Rows from block 5, named by matrix and row number. Rows with one number belong to one channel. Each number is 128 + 32 x the weight over its row's rms, rounded and kept within 0 to 255. All counts start at 0. Numbers have three digits each. After the name is the row's rms in percent of the matrix's.
# filt: filter width-3 conv (model.blocks.5.filt.weight, 192x192x3), inputs 144-191, a 3 kernel for each
# gate: gate width-3 conv (model.blocks.5.gate.weight, 192x192x3), inputs 144-191, a 3 kernel for each
filt.15 098:117113147154126098162119113102107123116173184119102136127114161155140137124124092127116142170118097089081081111122107116078121204116089117133117101114109103111120083122075142119141138129094175133099144097107191130109140148127106122147069093091071093101148152148113115160089068097121077128135133145089142148078060127208174130074087118143140145120158209080142126068029116158169178184172140144121123102135143104139111082107150097111088
gate.15 103:169149091159187167152126121130166147137077075137116122113110146118112170163138152138102141081081141123121122126119100218153125189180239185128143126118103086100071133111134120118077155157156123095158110136097065097143128138163151111101145136111149149135096137114144095108098081090159174125149114123123160104173142084150089127101057083153166201089125126130126083131161185079096154124109169131108197108132178161144135101153083072145159
filt.16 088:183155182176160157160153151127106093091098139042082111194178179169153238153172107161188190078100121193151116091131129147122100142132115121180176148168115102146104113131167161171166079110033171138119172090128160143155111146155131122100138109148175175127187124109110116145063155162128124129137143169093115191121121093160147147143139153146094061113141128115108051145102107117146061113092117093064103155141124089088117165121126143103101
gate.16 091:146157188180142183140128161096090129156138064085044083171146146134147120155120108070132117119102072100175165061049093093075093180149147060105087127063090103178158136155124136183155084098058114108086119161157121089121160206161101133167100113175083057166153124103150130135129125121144143123154116113131165119144141144103092101124121165117130098115121174149139127087071069092125145073082132159131109141131141131193147129129120121097139
filt.17 092:133129142097153115152120095135144161139143136145110094147141103140125129089146143124085082082158157125126066104105157116139133130117058148095160107129133127126100120116155118139090096099156111098089155129101111129113110068112196237196130170121156090110151097111159169188164138115113114114169082171154071098124110078111105111106110110090102113125159116131196142092099071098100093173131121149147176112099125089123123094155182101170194
gate.17 096:189121131105165150092084082126140188191176158077136120178173176138127091070083115139090101106091049126187155124165140080111135158150173170090137081125119118167155132079118177170163154119120135076139116118147069014084107138142135148111150109124163109141118130096167148136137166168111148170174155133128199159151154115141092109130131101181092165073163127182212136128124137145127184171122161085105113174164170163181122101111093123130109
filt.18 104:127176134146180125112136089130159099104100099106091149104102146126114115125122125131118113145137130131144128124169199136196107130183182155149106090111069151135152131139144078139087100107051106190160126079118150213126119102154141133123133161145121097139143112133137065081179126181137113114114097101133108141149205175124098118159105136093133111118096149155112145117162153135131161078114115070125148142146143141107176124138103124135138
gate.18 109:122146133119113097109142159072102119118085128125075090118114135168124156142131089091067100134111170121149098119118080150130099093073101159126121133103161104111119135102126132143147067124102084102182064069152107115159134119133120129127137157139128071136084056135147165113085081060124125167142109131186177181126141128117072126124126111148155121089072149138161096119126167159129159128132115111113156131102099107095142134093180196133145
filt.19 091:119158121137154170077113115114144127115146157119138119121129116151131137113164140096174175194120100138136138100127123141093142113127111150141184110088049111127130100144181077110039099160132076130119108118113134146158128129103141205205178142166167145124156122113127124148132132111097146076088130145125096079098106081144078073114106167128100105176159106130156152068080073145110113173114103130141128119116054106080099120094107141134178
gate.19 091:118102092172121112112104159115127144196145132117100097146134124115148099084125099119016099139116135109105139172133109195146124164132158164105116157107089129131108150164143146180176090103142164118175084158169061047089130129138131145100093123130115080187096090118147134127143130160166156141122085093154195146131171150117151097164147163079097103142138134144133099086114120128133110154133132145127152052104185169183158101118090156166156
filt.20 084:107130104125084079109125159145116173146144139164129105099091110153090105129152070083087161087092148105095147083154142155150188122146164202151192116193140141105123178126111071172097159120103091164171112149121122166077142104092101128108131107107104163117102149121065105057112170116073141130102117138107135108147138158123114120170153119180177187102071059154111094141135154204090136103168165063065102102100109118127153118134164149143173
gate.20 088:138144145138170111121123121109162173119132132112094114104178179200155152130116112137056048099108091173146192052125141146119174185148140110129114082106111126174179181099133159153138142094142070125121117097167133107115140154153179125050117126096124133130131094165128153138069125122111140140162165136105173173166179128097078057146156180159149112131188168111067118134119178120056123107092056192181155100141153115158122122158117106138137
filt.21 130:129126148126155135073086127123119126074163188166154122112140122074170121188152157117130092080140128108086172171084118109128115145086115122135102109156109046121078090116162127134118155148101131118101143109096100113099133128136174175116181163114117122117156144161125121110133128216109133056124134109116098140108122134148100144171133207106131134127123078106117121145087100191147196121133101079130126143187091130141114125135131185183230
gate.21 124:123108108170119150079087100128133127167192255119164104131110129076145163183108116120158128167139151101110152161134140077148143148107122132090190106169130127159114109087117120137054165087090110174124121133091203098107143120125189201109219129177115141129051181124140142149153158088214139123167117083122089080114133145116117105056123169146144145135125151138137126110166098103106120133064111169144163172117157156147107167118094141171081
filt.22 108:123116117122116118123111133116143134151135196108136151104093109117145166098125100092133098173126128184128129105067067043093133117110074086105091173143122119117125203164174088156174085119107153103118131126104143125118134127129102138156170116152098132104085140161104097122150124092136115122082109089176137127135122143105158155155110115100117095064137110106117180137132089111107034112145134080084070146110088146157185065131102162132168
gate.22 099:097142171143118095114146129082114097165213170133106084121157137193223193100122114101093122116108078117066077155078082158156103152148160086162204131111106144120153159147138123148145157124135154149171131145123081070109152155111134115168075132153121103132146147181107148167166152152154133090126114127152149149089097133105123128097128108135166165213197157139133140145115058140183155171176149081098159134087129113116118192124116113116100
filt.23 091:090146140102127126136133170110060136112126163187167125120100169150129094110118105086051105133120147140128178119114080132120156096115156124120097126154117104098116057109129036058068183081183110105078124126127096094115082048081144157116135117131126125144126112162086128131077106065110129155088155151125110123090134110129117103120133168147174151128119137133154050128060153159127078121103122104146125133149076048050084160178163132123137
gate.23 094:140105142110045047111097108090108142165145163126099105100096142107107093138116123095077114127104086124135175107108081130133195116129135140100076124106078138189183117068052121118148171120108111104125085097113120094118164161090159166198140153225099112170100114115159142126129095121113159122151152127127171108179153159133059070102098132140181141122157174170175147103163156118140137090147103114066106138119141168151108132153167096123162
filt.24 101:089060120054098166082108132125140137086110106142126188121158108043109115187131165128151143116148185177151124188101115094100181076124074105174138049076159122117106091111132102141146117132177086105134114123118071088122073153126146149130144119092098092175107099106215174095121194139114129077122096077114107116151111163059142129124103106128151157152118124148147160131128110136122206053107159170122123125088133188176146161149064115125154
gate.24 098:120123156090087112077142168134138151095068123138123184122086154129109071093108112057136126143120111132099144090099129117125137103111159126133164135082124179169159181177193153167067158136073151177127150138118135123156081097146097116194144131132175145131142122169118105115104070135184134123156150065153194149133104179083084094142158186127112093151212126192154112147131169122144120142099124147173138121157116159133135195177065116086086
filt.25 113:120125141129141126048131129109097093162141130124134082187127107131143151116102107148138120172162135106125090153126113143102117114103056103090079178142129104090136104135130164127104077094079112200176145150123189135119141136130095111168157129191166161205119097129104063104127133141164099123132187193112090131111108107118153115099076099103112064113138166140106090148149155113125136085123101075154149138096058105109093113123124158125144
gate.25 121:146168144163141125101120157128121119121095071094096118097128146195187144065072099089112110172113063053127153108146100129115152071133197217171212106067085121123087088136125096084126139122080147126099098117146173167182124143154078120162097125156130131071105084094141108108150150135117119118137157097102072100113193211131110095129143149084122118099152190074103148165126098185167191139158132083114147092153167144149128103125129127098145
filt.26 094:135108127147071111108157103154133124174157132116137090165120144112091123154158091126146151165124146092210160067132103165106100133163137170170127098078094105134149101157063105108120121080029151121143096131135039133156129131141157092135139191102086113157132139148206182115113121140131101121101105101110084114139126148066064120115144143198142123152136118125140148144127107134139118066090166146093099142138123118127128111126136164108122
gate.26 099:150115171069088133172116108132133179140157144069095143144161174129086160139127133169160183081058062123071140123124176138130141109111107171173163098129118157183174080083088201195113101095075098126115180195147090102122139124124100123144076126169138109147139161138156158146169145215166184115165159097127117129148117141138111110160069100102124062121178125191141120124109107102110110172137088097109127094117101127138145153110108078043041
filt.27 102:125081168170114156134056072170168155114151094124113206167153126101080063141091146133168172172137127132105132160146149074102164080097125177157180131121151209098173091123190104090093144175183130144149128163134118111187176158126145092173105126164101121133126119146119125104166200191115142152096110061100079142148100143135181100108081134091098087106138114143127089138118109143146185141130156077144102180110190133182086146144115169118184
gate.27 102:170079163099076142160151147112089111128137155066051118160066131127135133101078114138069112165193087097109139087120123133080168138143149116085092144090110097126126159139144159126120091134118094120150129133164130129133216115064111062152085125118118162178159112136103141159086138116143189172157179141190107221139075156124151031095084130145137176138184156147133070106088134159163181132139141109170132117079141183156131093128114095114077
filt.28 089:097142130107158124123166155161179129121136096094128153196175206039141118106107112140135143125137129166119180126103076126121178131112155188191137135111145118140158167123128100148103157144136125115153190129131089161158172167142141153206129102160223161216171129153151115085113121151140140153141112110195171177111105128142179146124121170160179163120116135116068147120181098210183170124091093138125133144159166140100095115154131140148149
gate.28 094:134132184107166109127146153130164113179152145064119137128144142130117101180151127103096181106047050137142162178160132107137103163143154130138109070119153106086164093068132124134114113152107110119119109140153096040145168099111129146109132155150159095095108117107163136142131108108147166181173153134207139101163206148111084088112142161105132121107091129123163167073087082144089106128128081111104133133163145183149122129143127107121130
filt.29 092:125136153092105148176140185088114082085106142171162154137119142121144110120143105146105102079087081147160177080134139145178143180150154212125150115143113122131100122066125136143085115118132053110123118135159150142178150143136136089097184155116178118125133170113168152104185184158107106122136086060139179123151112175159119091194113108114140136116116104143153140123110127119172206136125094148146165134175121099127121135098129073091064
gate.29 095:096126102135117148109110108134121163156138123084107119154121122118085096182120136111089081139117096104172187157114070101060149061098129127133065119089147124176211128089081070126106118103107132132076125150112085082090152146155107166158096154111125096159159130088143140104063116155115121159164145072120159136125146165147099062082113123153114114168180127090145180143138101110113093163104121114105120108107146201186107134130126120145157
filt.30 091:123134106109091171163150128122167151145123107133201172148078116128106139092140110156130194104131118175109096105111156126100120165092083073112157131149138053123085116075136122151136075100121131108121114154117118096109133054092149124145048109146132121071054140122116217196139073086177144157165161137120085105166143103120120160117081126137128135117103082157207136144181146146121139149095106093124068136093115110111100117159203154123122
gate.30 096:118128059198157139143078077103104110111116097134104118140134159128130118136174148159088074125106106119152117104099095150139154068092094182175089134110120143153124149116118085118107078109128122078073088059098133120139130140160115141118070134146125120124131175119116182191094088140109097152114129101081105108101158125149098129137131066178152157126171156153108087118124119121150113112099111134130154171122118143123146076105095150108171
filt.31 092:113172151067155110157156138164132136147098152153134124082107116137114164172112144150130140125129121098101100077127095144136171120147110099124104129109106093068108164127166138106142114100071165148154160100126101137099112138131140137124088085118163109137108083072172141126140118147165133122142131126217110183111094088120125098205170229116134116147105103174153188115062088130074082135105105113134118106147066098068106172166162104154122
gate.31 093:144135171180103085082105099158141137172142134121138118149164121156153136193215185110147161092068047103105137172152165131152118123110126167079124121108096152181088124076074158147108047055036126111100083103141113095158121178134158134146154164186149117129121118107163156145098104144069148131180133136134175088125130164145109077091150158127103088115146171157175173130117147118090100118070071109086121161146120134151134136107114109135134
filt.32 090:130135163072137115136088177113140105151159166116127065155097097156140071107130131117147140154124189078136134108129096198165136115072120168190125131154181127129054139151139177128148129124137136149212151137180108147175124134155060083089139134150132137136169147190155089101136089126105142159177120122144134168081106116126143165180116120181172159152152096152161108151114113144120084110155189155088103150089137100146173121082142080096090
gate.32 093:156114144187173120136131160122139145133140136092125111168122144130103134137170156124048088160160153113148105166151164143151176105158126115085162167085101181109107089104099127138079076041049078062111128111177138069096103143117148115094093084125119119148158116078132136153157142152142143153143152127129131145138144165092078044082130168134126083076159110169184169122120130108052118133148173146121142050081089069104163111113120133118130
filt.33 093:136137154057143126143095109115078093125170149081115120109145150198134168148097160118142165077125081129117115144120082073125160127112112083080092093074115136105048147140136118139173088149065155112124153136099125128121142115109159131149223141169125132141118111172162159176122110119120113106122117104190131097107104111093133145067117140091108190128124137144149194105116120085118168140160181045099130118094081107143113136148163130149169
gate.33 097:166122112075089076110134122057075129168154186079115057187152105147150196085158177083072084109112105103075097077086093098104110105132106138091144141061116151091140159093088145124192160162130141180141155144107111078118127178207096110136157156109097091133106076145132112154049070077145165076130113139148148175118142128137098091140083076155152146087128180136138127120075107117080112109116135122159116119075124121132147178146121115109124
filt.34 126:133106123146129122049106185122118118135162141117114097126098118094155146147113142135156134167141080105127168135034134166148163101099110146169212181135104104102141068109197139127078106091097142088119095055114076129110123136098116119112113083126123118122176170154122117134113166166147127055046076187115151140132141158108114156081116221133146158189083140155173170098147128130156147121112151107156143175126101135103088166096107147147081
gate.34 117:121090128113129145113045029113107136108077124156123083106151162110186130114101126130097144179123172106153097136107121090064118117144072121109090123104155155112091172126125055095212125089090157120111133171097167150205129140131126143172156192156134147132066133091144158131127149106117125124107171096136136125115139128115131120136156164146101123101115128056112162159095125165128142107124124073034116197203143152133135091114115111093153
filt.35 097:091088112082125153171138135151110099142148121127136155103091098138109135119119078152107140107155061133121104161148224146115127158090157144137128120105102105168139148159162145102164113135132138098167088142102158128146179193172148078122099122123133084071061064092076137109148189089069130091085098116125144121129139131143119183214189183068088090156105105169198143064090097118113086125118135055119146133160113113117106106071102146126110
gate.35 090:144122099106103137138128153112130120120169077080064146163106170086118102114096114103071124117102037133160172169097124115110134169149129102163093059081130081132121153167107107094132127138082120089058108177095050134170140155160126089100095128145113131139077170147145128127148147104159224164119090105117166152177150176096018055116133110116109130132161169146134123070089061080181121136160152182136111100088139146099136182155145074065043
filt.36 103:144175104078154097164127095126132098049093037164137119130181131146163137094097068140136088128133158170168111115116120106099049132181152137174135103124098119087106222183120098150119178156115107136165096138129153122124127132147125088127143136136139132154124075110119163172089092038072130114140102148162089105160167122113111130153134105161166127129197101061089096139097110176200132158120145153183158114110126160177151118129169175165128
gate.36 096:183189137169173103116100137163129169158153191128091089097125104089091088234195162131064129088092151180187098163189124113161171143160094105119164182149131134190156103125117109128168140089126096124184122089145081085172114116157100173136145145153051132118147127151103124093099093144117128092154102157129172132157174095115077111083118143113146142119123138146136116150095200077140116106088091065102135129196116152158112109090122148140115
filt.37 116:110136196133149157138129129120128099102091098103146153162087095130149073145157177163133088106170115102099183092086140060079159176107124151117113128080141168164162172172164121135100163137139110104104112076091125118175140137102179129170181160235153145083195115103155137106184153108160116073140128098153158155120115218128134089092070092138132188149132109128100110122137108132150156131125097157149095107132176137105099099126077093143156
gate.37 104:073086189016085154111084093117100129195200146083124143109135126176155138076114161094120107128125072095091120092139098083135213110113141121131119126116148100128120157156129103135128149093085183132131167181177117108141139157099073086153083127148116132113179137132170144109215117059203185242157129077143138160130094158120148130168148125079096098121102122109123154120099120151090129165171175145110084083071114127144102135125117098118149